python train.py --arch="gmlp" --model="image embedding model" --dataset="small charts drawn from random numbers" --train_examples=101725 --image_size=32 --grayscale=true --crop_scale_min=1 --horizontal_flip=false --targets=["kind"] --num_classes=14 --embedding_dim=192 --norm="layernorm" --mlp_ratio=3 --patch_size=[4, 4] --conv_stem=false --layers=12 --width=128 --am_softmax_margin=0.1 --am_softmax_scale=16 --residual_init="zero_last" --optimizer="adamw" --lr=0.0013 --beta1=0.9 --beta2=0.999 --eps=1e-08 --steps=21300 --batch_size=64 --epochs=13.4 --lr_schedule="linear" --final_lr_fraction=0 --warmup_steps=2130 --weight_decay=0.05
Rows from block 8 of a small image embedding model, named by matrix and row number. Rows with one number belong to one neuron. Each number is 200 + 20 x the weight over its row's rms, rounded and kept within 0 to 999. All counts start at 0.
Before each neuron's rows are labels from the 100 images, of 14976, where the neuron reaches its largest size: "colour at peak" is the nearest of a few named colours to the mean colour under the peak. Only what is clearly more common there than usual is listed. The data: small charts drawn from random numbers. In brackets: how many of the 100.
# u: gMLP up (value half) (model.blocks.8.mixer.u.weight, 192x128), inputs 0-127
# v: gMLP up (gate half) (model.blocks.8.mixer.v.weight, 192x128), inputs 0-127
# out: gMLP down (model.blocks.8.mixer.out.weight, 128x192, transposed), outputs 0-127

colour at peak: grey (100)
u.76,225,192,215,199,206,188,187,209,193,204,180,192,177,174,205,190,190,234,169,197,196,193,211,228,222,211,251,204,159,217,209,203,236,170,187,190,138,189,203,211,224,190,207,194,232,183,189,212,186,190,195,200,223,218,217,223,201,200,198,177,212,199,228,155,218,187,201,208,196,205,201,167,217,220,216,171,219,193,199,156,187,201,165,169,210,194,212,208,220,189,206,200,188,193,150,215,173,201,180,179,208,233,180,169,217,210,204,164,214,207,200,166,197,181,193,187,234,185,224,225,238,187,225,209,216,191,197,192
v.76,160,192,205,211,182,214,214,240,178,200,219,201,208,191,199,199,243,176,216,165,171,181,195,213,195,194,240,214,189,184,181,180,193,184,174,209,194,187,201,217,199,135,173,201,190,210,183,207,223,241,217,231,180,208,208,211,206,178,212,211,173,203,228,186,155,205,181,193,237,249,182,190,238,201,234,221,213,201,177,199,201,204,214,202,182,171,181,220,177,188,202,202,243,200,218,209,228,190,187,188,186,210,211,190,180,213,224,176,229,224,192,182,191,173,202,205,215,211,194,232,210,212,208,217,214,208,194,186
out.76,189,182,215,193,215,196,229,192,206,190,176,202,209,177,160,228,161,215,198,190,188,214,193,200,198,179,213,206,191,220,206,217,196,255,216,185,188,202,212,248,184,209,189,208,196,225,173,183,197,200,189,188,195,208,228,223,184,229,207,228,220,236,199,219,186,199,242,192,172,201,201,214,180,211,173,174,214,156,207,182,217,190,197,219,168,214,203,190,182,218,190,225,188,199,194,192,221,208,234,171,223,184,226,191,209,188,203,205,199,161,196,231,156,218,195,243,171,210,187,162,210,185,205,161,176,220,195,179

colour at peak: white (91)
u.125,189,198,193,199,192,178,195,187,231,177,201,197,191,179,210,195,181,227,185,224,174,153,235,167,191,223,228,204,203,172,177,206,200,186,185,208,181,183,203,232,190,222,230,218,187,184,187,183,188,210,221,172,194,226,187,196,221,202,201,195,207,194,207,190,179,225,234,227,177,212,216,180,221,194,176,197,234,227,188,240,168,168,182,205,202,174,245,189,204,185,207,195,228,246,210,191,244,205,173,199,216,203,193,194,232,194,241,203,215,190,228,196,174,229,222,201,177,167,207,186,192,210,212,217,168,212,190,184
v.125,172,207,198,220,215,212,204,219,178,231,181,221,186,209,191,212,185,170,202,167,181,178,214,243,196,180,215,182,238,196,204,226,217,204,193,188,213,240,216,184,214,161,168,186,228,196,218,171,184,196,188,240,168,183,182,189,168,178,195,204,193,180,239,200,202,241,174,199,213,209,203,194,223,206,203,199,181,187,185,205,224,199,209,220,204,205,182,206,172,207,201,221,203,195,211,217,197,208,187,166,164,189,191,215,172,238,183,193,201,209,179,183,234,200,195,177,193,249,202,182,199,229,180,245,213,221,227,224
out.125,235,206,217,216,199,194,231,176,228,214,197,209,173,174,214,196,197,220,190,191,201,197,227,209,165,177,209,227,156,228,180,200,192,240,210,194,186,159,237,192,199,182,187,238,206,184,203,195,196,192,220,177,194,197,227,198,180,203,220,209,211,198,184,178,201,228,239,175,186,187,248,196,170,181,187,176,247,213,210,176,186,187,206,206,177,208,193,173,214,194,206,201,202,198,207,183,212,195,195,228,190,204,176,184,207,200,170,177,211,207,231,224,193,217,201,221,182,158,201,142,215,200,172,190,172,229,213,197

colour at peak: grey (89)
u.71,209,178,197,172,219,236,211,228,191,223,223,201,178,188,180,245,223,164,187,212,195,196,179,207,211,177,185,199,229,175,220,203,168,182,212,224,220,209,221,195,213,190,156,211,207,214,239,196,200,194,203,188,189,201,185,194,199,204,188,237,205,165,196,164,229,238,164,226,230,209,209,181,210,196,192,190,191,188,175,169,144,206,222,195,197,200,174,198,187,231,210,224,208,182,219,199,155,212,223,187,188,177,216,223,184,238,194,183,215,227,217,192,213,188,203,177,211,225,221,196,189,222,183,203,211,191,194,226
v.71,192,164,165,202,186,212,212,192,193,185,193,199,178,181,209,215,214,161,197,193,191,174,212,189,173,166,164,213,220,173,188,191,154,201,232,221,226,184,198,197,185,220,194,215,195,194,241,198,204,177,215,196,171,191,200,219,183,204,185,227,207,181,184,193,203,197,161,226,216,218,205,169,209,170,201,218,206,190,162,203,196,216,212,236,213,209,208,182,223,208,221,189,230,197,230,182,172,216,216,226,211,188,206,233,175,206,235,158,191,228,208,208,215,207,244,198,202,183,193,202,182,235,193,185,223,175,223,239
out.71,204,204,200,200,200,200,209,176,197,199,161,176,212,202,251,177,181,211,228,198,230,169,187,208,173,205,192,203,212,208,198,210,208,216,241,183,204,223,196,210,195,229,240,199,214,217,213,188,153,186,231,161,208,212,184,180,151,208,192,188,239,234,191,217,217,204,171,228,193,165,219,200,213,184,182,215,200,179,195,200,196,202,173,206,227,199,228,164,221,177,197,195,202,230,194,183,191,201,189,210,209,199,179,193,218,185,202,227,182,214,212,223,192,250,213,213,200,192,168,183,202,226,204,209,175,146,204,198

colour at peak: white (82)
u.87,234,224,188,208,206,181,219,178,192,203,212,213,220,160,158,175,207,206,198,186,210,207,195,173,201,238,201,201,176,187,206,221,154,225,184,212,197,222,202,167,184,180,222,205,208,202,209,203,210,229,222,198,197,207,197,176,219,188,228,219,218,166,173,152,190,228,218,190,204,198,179,228,183,213,174,188,209,190,211,213,212,212,210,140,158,188,146,199,207,225,186,216,221,229,182,184,199,198,196,176,196,202,193,204,221,199,200,217,168,178,196,170,208,187,185,185,171,195,217,219,197,195,214,251,193,201,206,189
v.87,184,168,202,177,181,204,203,190,205,182,208,199,233,184,181,174,196,218,227,186,188,172,182,172,205,217,186,227,174,199,197,199,202,201,217,191,175,207,189,209,179,212,184,193,156,212,159,200,218,196,149,206,213,227,242,204,218,239,181,199,209,226,191,166,200,175,204,200,184,189,207,156,193,215,179,195,195,207,194,201,196,184,167,226,215,201,215,188,249,156,226,194,157,190,218,216,183,193,176,210,203,204,199,190,211,186,225,183,228,213,224,192,228,187,211,180,199,223,185,197,246,222,204,187,173,197,229,221
out.87,191,190,201,186,185,188,178,179,207,196,223,182,179,214,194,225,226,191,170,245,223,231,202,192,202,157,191,206,197,201,207,188,177,225,199,217,202,190,185,209,191,189,167,209,190,212,203,205,209,193,190,229,203,203,225,215,245,204,197,217,179,216,223,223,196,147,184,203,184,207,168,213,178,223,205,217,210,184,216,169,238,183,201,186,193,215,218,249,202,203,202,208,228,173,198,200,186,206,275,232,219,202,229,218,170,178,201,190,201,199,198,217,177,194,190,214,203,186,177,197,199,160,221,152,202,211,191,190

colour at peak: grey (86)
u.33,183,197,219,197,187,206,203,187,183,200,177,191,204,163,201,163,221,224,177,187,205,207,211,189,218,192,235,196,195,179,172,200,226,180,160,208,155,190,173,181,215,193,160,187,230,204,225,202,213,226,216,178,192,214,187,182,225,193,180,197,199,199,220,169,214,193,192,202,220,205,239,183,255,205,208,208,225,217,196,196,173,201,203,217,174,202,206,220,226,202,193,208,161,193,191,209,225,207,196,182,200,183,186,198,191,213,240,178,239,201,180,156,225,157,232,200,202,204,193,233,231,212,203,201,178,228,195,166
v.33,222,204,206,176,189,200,212,229,185,193,226,190,213,210,186,198,238,199,199,178,216,210,161,233,196,196,246,210,198,207,194,189,212,186,202,184,204,174,193,188,222,180,188,203,197,191,194,159,198,240,197,201,188,186,211,188,208,176,185,178,177,202,210,167,184,211,188,196,251,194,216,187,220,234,216,199,184,222,174,194,199,192,206,193,195,181,182,232,200,169,215,205,176,191,213,236,192,199,179,192,150,217,191,221,201,215,256,174,195,219,203,174,220,226,174,175,234,242,190,219,238,204,205,186,233,225,215,193
out.33,211,196,202,203,230,202,208,196,207,206,196,213,219,166,209,204,191,224,211,185,184,212,202,219,221,185,238,203,182,214,231,224,196,197,198,173,225,206,177,221,189,205,197,194,216,240,168,167,183,210,185,196,203,187,208,225,184,224,213,223,184,220,166,191,181,217,219,194,198,197,157,229,186,219,201,184,191,203,222,202,221,174,165,214,177,157,171,198,156,225,169,230,210,207,165,210,226,188,200,214,191,179,195,201,223,220,227,199,204,184,220,196,153,207,202,230,197,180,198,190,185,189,212,135,191,214,171,179

colour at peak: white (80)
u.162,187,223,238,180,225,193,203,205,152,190,194,203,241,162,177,179,179,196,165,193,177,207,179,219,214,208,232,223,203,179,178,205,240,192,188,195,172,190,209,200,187,213,187,194,238,209,208,208,189,224,198,218,220,227,158,228,193,207,208,208,218,225,190,165,173,213,226,202,196,203,223,210,238,212,192,198,218,190,215,214,183,183,180,175,212,188,175,188,198,220,193,205,231,193,168,186,214,241,215,187,185,208,201,164,194,198,215,203,243,189,193,164,194,174,192,199,163,180,174,199,241,184,209,220,192,199,197,188
v.162,230,213,201,200,172,215,183,206,217,199,188,198,184,194,167,176,178,210,205,208,213,228,204,203,189,178,218,187,178,197,220,225,209,209,204,194,156,188,179,196,206,205,173,194,191,213,161,161,206,205,192,194,157,188,238,189,209,205,212,229,191,205,222,171,190,210,197,179,197,183,231,177,198,195,228,191,177,238,180,198,198,190,175,215,206,209,208,186,214,157,198,160,162,189,165,234,168,182,188,172,189,169,195,202,160,187,199,168,214,176,234,177,218,186,178,204,189,250,215,204,221,192,219,194,211,185,222,208
out.162,228,218,190,203,202,193,195,260,174,196,251,202,183,203,204,175,187,188,180,237,175,222,216,183,196,186,183,205,190,208,189,239,220,207,191,192,174,196,197,208,221,194,227,187,224,204,215,199,217,215,194,216,208,183,202,204,200,177,237,212,167,196,201,188,164,197,227,158,198,179,193,202,193,232,209,194,231,225,204,192,210,218,232,178,178,201,225,231,178,184,170,185,221,200,203,215,208,205,233,165,190,193,224,153,163,184,207,196,210,213,181,220,175,194,159,188,187,202,212,205,196,196,173,233,165,212,216,194

colour at peak: white (90)
u.113,252,226,199,230,241,210,204,234,195,211,204,170,178,173,205,203,215,218,215,192,165,212,210,186,184,179,213,224,167,189,189,220,207,200,216,200,197,171,227,211,193,242,199,207,222,198,230,198,188,212,239,207,221,218,185,213,205,195,207,192,233,193,203,146,207,199,194,231,196,210,231,210,192,172,171,213,230,242,210,171,220,180,195,214,192,180,197,199,211,184,175,229,236,179,189,238,212,212,163,206,195,175,195,183,214,205,237,181,190,200,208,206,210,183,201,206,183,183,218,178,193,186,209,182,204,203,214,159
v.113,215,193,204,203,201,160,230,186,202,196,220,207,215,191,192,190,254,228,203,201,181,211,227,230,191,174,193,210,210,203,194,199,184,206,206,214,211,193,180,190,199,198,201,219,209,199,163,163,208,200,209,186,215,177,242,187,181,172,213,209,186,183,230,185,203,192,219,197,195,160,200,145,164,207,235,225,236,214,231,155,207,227,222,180,179,205,220,237,193,187,214,198,200,163,213,214,192,206,199,196,198,195,210,204,190,196,174,204,216,238,191,215,220,242,180,185,194,211,197,200,227,170,179,204,200,241,195,162
out.113,191,170,173,208,189,203,192,211,183,182,206,209,185,176,165,223,198,195,201,167,187,210,191,168,233,218,166,208,180,159,220,156,194,195,177,205,224,170,198,223,188,186,188,204,183,216,205,213,214,196,192,217,186,209,207,250,224,191,185,187,190,204,191,172,165,183,230,196,173,225,195,245,204,213,194,196,194,182,174,198,212,174,211,222,198,203,191,218,184,222,233,202,243,191,231,215,220,237,195,208,218,216,189,247,196,207,205,190,206,202,185,210,209,152,218,214,203,179,232,193,194,158,201,202,218,234,188,206

colour at peak: white (92)
u.66,222,229,204,190,244,206,207,202,173,221,210,199,205,165,191,180,218,232,209,178,176,177,214,202,219,199,219,214,147,180,168,205,231,188,214,220,185,212,214,195,192,189,209,212,234,177,179,188,188,197,177,199,207,205,183,225,213,185,219,204,222,223,202,173,193,192,190,220,224,185,204,206,207,204,185,204,237,213,207,199,202,180,172,175,233,175,233,204,200,194,171,253,186,199,183,212,220,202,169,218,171,226,168,158,201,201,236,175,224,222,200,151,213,189,217,212,182,175,196,209,229,199,198,199,184,207,185,182
v.66,177,200,197,176,183,217,196,225,181,198,204,186,196,192,204,199,231,195,210,140,190,199,212,179,181,189,211,184,214,203,197,200,201,186,181,203,212,198,206,192,196,176,170,200,190,213,187,173,207,258,193,219,155,219,191,198,210,184,215,217,163,210,199,198,168,214,182,213,219,216,192,194,251,218,228,217,192,214,183,208,197,204,214,218,195,176,180,226,193,203,252,232,217,217,195,189,222,183,183,172,172,217,205,244,217,225,228,173,223,244,214,164,197,183,207,182,220,218,175,210,181,220,186,188,223,225,202,201
out.66,200,180,221,169,189,181,230,221,192,197,207,171,206,207,212,194,191,169,179,231,189,190,166,170,207,194,187,184,251,178,209,170,223,193,189,224,211,181,230,210,223,216,202,197,201,219,221,223,184,199,199,231,183,208,163,192,188,212,210,208,184,203,201,192,171,229,218,216,207,244,197,175,225,205,218,238,194,213,164,212,182,215,219,195,218,203,196,199,198,183,213,198,233,190,197,194,173,241,225,146,189,199,217,214,233,228,222,210,201,212,181,194,185,200,172,158,207,208,199,222,192,186,185,172,221,201,163,225